python train.py --encoder_arch="mlp_mixer" --model="model that answers yes/no questions on an image's attributes" --dataset="rendered roads seen from a driver's seat, with toy cars, trees and houses" --train_examples=145000 --image_size=32 --crop_scale_min=1 --horizontal_flip=false --translate=0.12 --cutout=0.25 --questions_per_image=4 --encoder_norm="layernorm" --encoder_norm_position="pre" --encoder_activation="gelu" --encoder_mlp_ratio=6 --encoder_parallel_block=false --encoder_inner_norm=false --encoder_moe="top_k" --encoder_num_experts=8 --encoder_moe_every=2 --encoder_expert_mlp_ratio=1 --encoder_experts_per_token=2 --encoder_shared_expert=true --encoder_patch_size=[4, 4] --encoder_conv_stem=false --encoder_layers=8 --encoder_width=192 --fusion="prefix" --fusion_encoder_width=384 --fusion_encoder_layers=7 --fusion_encoder_norm="rmsnorm" --fusion_encoder_norm_position="sandwich" --fusion_encoder_activation="star_relu" --fusion_encoder_head_dim=64 --fusion_encoder_fused_qkv=true --fusion_encoder_bias="all" --fusion_encoder_qk_norm=true --fusion_encoder_parallel_block=false --fusion_encoder_moe="soft" --fusion_encoder_num_experts=8 --fusion_encoder_moe_every=1 --fusion_encoder_expert_mlp_ratio=0.25 --fusion_encoder_slots_per_expert=1 --fusion_encoder_shared_expert=false --fusion_encoder_positions="learned" --fusion_encoder_connector="mlp" --residual_init="scaled_by_depth" --optimizer="muon" --muon_scale="original" --lr=0.012 --momentum=0.9 --nesterov=true --orthogonalizer="polar_express" --adamw_lr_other_params=0.0026 --grad_clip=3.0 --steps=10700 --batch_size=128 --epochs=9.4 --lr_schedule="step" --warmup_steps=2140 --weight_decay=0.0 --adamw_weight_decay_other_params=0.05
Rows from block 4 of the image encoder of a small model that answers yes/no questions on an image's attributes, named by matrix and row number. Rows with one number belong to one neuron. Each number is 128 + 32 x the weight over its row's rms, rounded and kept within 0 to 255. All counts start at 0. Numbers have three digits each.
After each neuron's rows are labels from the 100 images, of 14976, where the neuron reaches its highest value: "lies over" is the class under the peak; "patch colour" is the nearest of a few named colours to the mean colour under the peak. Only what is clearly more common there than usual is listed. The data: rendered roads seen from a driver's seat, with toy cars, trees and houses. In brackets: how many of the 100.
# fc1: MLP up (encoder.blocks.4.mlp.fc1.weight, 1152x192), inputs 0-191
# fc2: MLP down (encoder.blocks.4.mlp.fc2.weight, 192x1152, transposed), outputs 0-191

fc1.427:131098160153190172168124122134117179126165070095097156160109117097126129162082182109137120124164151079107162106112155141087121120134112111094183088074148161134167141143170161165134172105158165140160123079122144079168063136163077140097163232153116135139092141102134125126148105182076138095117069164113119173125127157117101115068105093121138182105115123122106126150073113096154152200118069135191100138117063133143131159092119079144168146177199117113127133179151116125170092088133116117182123171105128151119135093166051123107074130143117098136158142138184088155148134165126086099
fc2.427:114091090135116143106140073133155152137084076078144142141172100138112106178167104131140114154146083106126167144132111136138128163150198108131112095150141117101153114090113052189087097190177146081175144168102119102073123136100156189122144116102143197140144194158098098150115150086169085158188116111122126082146090110194110111136138195112139117174167158102093135145125123122176106128199104159133088054074161134118173095151151121105058158126168158098091091130116165123115151133168132115150074070148104165150119134103151074103153119104070155192124086135148150096146112161115096107
lies over: marking (72)
patch colour: brown (66)

fc1.478:098112085142154131124169115111113168150175095104146134112156166120132161082113130170107140109150112124120104122165186149067142124088130135164135169134101099109150150154172150157120166118134182082089172111134151116114159084169109119156140143165106197080118068141147168151081080150111041134080154170149141171159139151096211154095155137121142137085091067108126079100103107107154079133126119157203083148147142134140068124165157128088131161101185171151108081105105153095177095074113168154094132095045107134113120116111199160143092135125093073157160084143133137127093142197097128117
fc2.478:170156147119126145076155079203141112073165155061137139092122128166130069213156143141127162124126178143125142139154108103116093108132135100074159159130102119127109135035130139141120096123047136107112139086170100100101154116155152201166144104120191116097102072074151136179093121143108086134160068105176086118145136082159114165116131132124113165143168170188156150103050128152111148111083128102175080099137110123114158082109167147145117123092148150034113146125173126131131174132193180171138178149120129142135128102150128115116147113099127162124143127062164104169073125132126128125
lies over: road (97)
patch colour: brown (73)

fc1.258:131125147152187146158150119168141083145088127147123163104117110145078125133091115154138187152102145131167070168090166174176083136089141105111151136134154100185114125121137140135130130113137121139124070102109101093220134071130146085101096148154123137065115140133101068172126120151114146115170088113156105161079180162151077178152114129141115152113163159154197145132068115146110149113100079135125128109150171143093161126170057088060131142121133123158126136080211124029137161155085146108163118124154159098183140154123146150117172125071144090148172079173116095128087105173062131101
fc2.258:108111128081121091070119206080095147055131172135169148076117133149136168154087125189144148163101156130089117124131088104088094088102152154179150124157131111155183111106223119135124124103113173135165113159085063186101122087146118126175093134190122147118132151149163166076110110138151141128208185155105093126070167115152145118119105143131147111179100145143067133161118106176121152106159131140116126096188120083160115065109172162103127149139125116125115124120103176150104164148140130110089153069106157133094124135160106076115163070145098133134162207171053118133113139076121108143
lies over: road (77)
patch colour: brown (68)

fc1.543:117075114056133121136163096177170096183137054089129112132149126100114056136084115166088095163081151136161121111108188128138148098157207160088112117182141161082165137149114171123124151141169105135098201071100147124146117073181155121074136194118155127122140125190166118107114132153135121119141054111105179166122095137146142103107159173153101149083115074111138099136104134174122136161115086121206133136092150101139131078130156102113182065129084129105134113109155155118144095120089146156102110208090112115106158123158164145117125119090091089153096062126083101105164151127175128131
fc2.543:185107165121193151102132174173161174133116099139111038085152216138177061104131166181126088111130154144109135136070124152085115072163116114133127104071102141075104127086077127135152148129120111123153121141093172063127141102145137112175121129112157144116071161056122118112079143178131134138092121117162138135140104142157117142194139080088108127145101164067133141126091188193127122148155061166097125171086082157121070107120115079182123130124141124135144122195114161061148159101157116159147153132147112153136150135126188090130163105134129120156148084131164094181109096148080127154
lies over: road (84)
patch colour: brown (60)

fc1.278:091135074110156141181073135137169129125097129133118175195091148085054131197132077113135207123101181127065125111109047116141091098129091110156147136121120169116161138132123173142126080126119132116112108078130113158159097087104084153135071142168089096082152138110105151155068140130140143082124114140127113154107077174198175127125172122118157148150181238096153155112128139135070082122106155154125121141163101177150143169174144088118156178123144112164089125153100092118113068092118158168095132167158121146129155145109113134128145148130163134185080120097163067150101106154124142179
fc2.278:106171102174081064096117115113151104126127118090140166128073124089164118127142107168124162137092118114131200117152134095117146194144112120135096086160130096138185095115160127113086138092177207181164198152135123093096121148155162078125107112136140126106123137131084120070089145043160106158176137088148150093128074184093069156109156149066150163110178157101124135128135116116150103166186085144125042070116159129089139121057182118134162081082117125155129167141118122126136138141108159138150091141147125203151097168130111098146133151123153094147171139124090157127120160088147072186
lies over: marking (62)
patch colour: grey (55)

fc1.165:104140140146145141126158092121135126129075168166119104083132156027113106089138145132165150070151118202095090137110128137122093153087183131170144164105123166189095134162152106098138154072160085115091144141077160118109093134121157147099089106119121152045114172149129095145154107127145147149126095207128087137147103121100116185147146096118145143119125167112163061144172078158198101131144117101113130126103155214139122189072122154081112180114161102100119121138130106152134059126096108149160196101132077192117109103127094137107128102117082158132125101120155116162170079189115195128
fc2.165:168117086118140051081174205127125128144120152158179121141121135117131163121127111150098139237153142126142162063152099079148152030157100122102084099134130121177155077081153134156143109141135141199121172090149132124134100165169109136064122133129186120141141152076158150109169128149132173154121113112085147100129112087149122153076079111125171124109112146105156135156099125170060124115160130115176112130141070139125188121150165096096203078116128112136123096076152122073087108104093094122157132140138135119160140149156149108135156144170115095155147125108164048057096169081149113096
lies over: verge (79)
patch colour: grey (60)

fc1.352:100104097153182121153158105138136084167167113145131141163161112140144111145147131165135122140165142156141157060130074144099135153118096082129077103115181076102170138147135126139153193123143137119129118139156177167110052157128124167112087075175144133117162147139143104158084112154062089104149170112173047106148137137158191157147128127170112123148145128088096071138083049173115123114087120155149118123181128129122140177119091185164115122115152100081140105149123113099149076170052086136079120109174140162156190093094080154103142050091125144125118163072151081067101172117122124165
fc2.352:166147074106100048132119188180091051167156173108142121108106079142127160138136135082088139190150123122135154064167042124119098146121167112162106108148163072145130146117146181149165141133127116160156168165133163099230099109116120069176159133151125129114142116091139124109096077094203093153123164114106127121167124173128122127097142112097135134091074085064180127109111125158085123101151165110109106155082142153115145086150198107084125094124123117113154117145081157074150160131115156121174160140148163160131134142117093130129126135079126081169126162080120144106093133191120183075
lies over: verge (52)
patch colour: brown (64)

fc1.444:106063149056112116115092102094143152044202135073139095149121164140126155153154120165166165173155149095091111126126136126161172157172146113099132094089107135167112156130109146104138118115139080122095185123184107176116083127141092121159147096173152117130155161133158140148100131138114127104142067166112134168115130127086161119123106116161113140111171082089140118126109171154182195121135103122085094131115197010119131136087117150169159160121168119141108200137141144087151145156163111087079150160140146132062190157135130129140169108099112130121109092046196164159118114091072114108
fc2.444:146149147150197157158122135139136112107147138217116172148123064131118061137134114156056171140133105171144071096149097110110085127095160111145128126130124180064195154131102164146141096146156150114188117138112127104093212140147110109098177139133101239154135118090148111167156177110141095108114149076124133130107098144128105156157084090148155094119113159148111140126112133142101106141119157102152097140132117149109130042173165175093107112110113159106084160102106128144093133103097097069126151119131115153152053129097077135078111113148161088160108107243121115094140199144110127141
lies over: verge (54)
patch colour: black (30)

fc1.505:154120162136148178142157162190127081188079140124107122147141140069118136176107139192110133100097112098137161154096114068154108095204070109156079130096147162138103166140153137093097162136143107113064150084138142132168087138128076127036133108149196111136168113128149154159130103123176119120207082094089131105162153120125122104111098119159089170130123089131090094092140180166120128150145142109158101146158121085152133109146173169109142111149133094137095163200138117095067158109143137200059124144142130125063183118099099148130052137157160102078144105132126136118060109096133120165
fc2.505:075139123159097135159090088108140122038168102130090090105127052116102122080171182129094104139127129148087128177182184079127116075089149130132149105093108158117159101143124180067127128135148148120141082156118156160127175143094183127139119115081128068085141202121099126128070113085124110133124139102154121119085171144146122140185162184157154103170167104120188125106160090114131155120115151151093140129139109184128057174132027108103128096138134111204145155162152104108159108111125162121152075127134115139153103141137125125117153194090136075163152136193158085131144127180173130152
lies over: road (84)
patch colour: grey (72)

fc1.195:118067135203171143113136082116091109132141128110183083216157105098106199152110069108130172074145114089119133095162142131095137067138114144109133161112111158113144181131111138143142071128099142074127110115149156115144117207095072118098154195108116137102122139164154124123154107135084189073123173101100127098185193146150127118109155139149098149131129108138126146169078121067078111132181114199130112174066078159153094110126085081129107127080163133072102180138143130110205132120141089160140121107195163185121131158140111076111118123108089120142135129130141112147120171112099156170
fc2.195:156146122099076193094092111117185133169133119108106142118137099144149084145110122110168185135146097120166184149133132095122083127126130112132105139126158194085144146129163137160102103152197119147159129118141125075123077082088096186175162130085107136126136140169105169143109111150180088180152131146135103140131098114074091114130130123136111141092105111091071141149115182088136158122149119084190122085091163167096137139147061146109053196191175129067108083197083131121101123124200129083142122125135139166087152152067085143114154150159106139112139127114144221068126109144068116113
lies over: marking (44)
patch colour: brown (78)

fc1.199:042083180120093114129120114073135109145108107076107174164180066115179154051154138138144067083084093126129134093065129146118127139057137151149137119158113139184111109153083150116149061133075118119165148105102195123065132157175138122123103117142146129096125115103112132080104160194092133125126212124093128143097122110132120124109128123130153124119093171136081150083086097194143150094154110155182111132128111054143094132144165121120112174157125173163100123110164173108166133144111163139111088151094202093162109141104108133144134171117148098111140183199137116149183169132121078127
fc2.199:168118165108137045164155110177067125175091145208177085053088139103135060142178135108094099136175153112104107181112106083133129130147124153080095170095124098136164118084153056182117129065124089149088112093134166191150146116122112099096123129125129149098168144110037107161169155085142074160111127140080145154160128152176135165198145129107144123176146134108128107078138126112150165155143108131090111160097135142153155111112083117145121183152144129144126133119118126104135148130145121109085146065154115127069167182102159176099171115120126191179159158084152125102154097140108092115
lies over: road (95)
patch colour: black (75)

fc1.440:164092144118091167134133114151147171104106158111153105064101115096155112096098159148163123131090098120146081116113116126146157129239167139057191143117120097134128169153114124107128147084060128159163094158095139139125151155133155156063103086158118103138145134171097112150109091117176091136129113199094108107126145153165127076085078143185120151121157173123119133074153119097106137151106143162092118144128097071144121151178174164127121150157136114092098156146050170098075097098123220114148064139132147154107067166152145134170194169079140090103155179122079156162140128108091140105
fc2.440:112164122146144123106107153165131163155119152116102127084092080154111175159141085174130049129155113192071171098157158129149130138065062142112142189064136151123099102139110184101166149154134150115134149100097176088133084124116093112136131146139122089144153105095132156084131122182112116102091078163105164168137085163114194103178165104109146136130115095122148104125138110186103159116170137092118111121198147146078184177107114074153055111160151149119099149098175147167159148074166109113099137145124133132110146153095076133076093148079153157081147065160144138112029148088163131140
lies over: verge (70)
patch colour: green (29)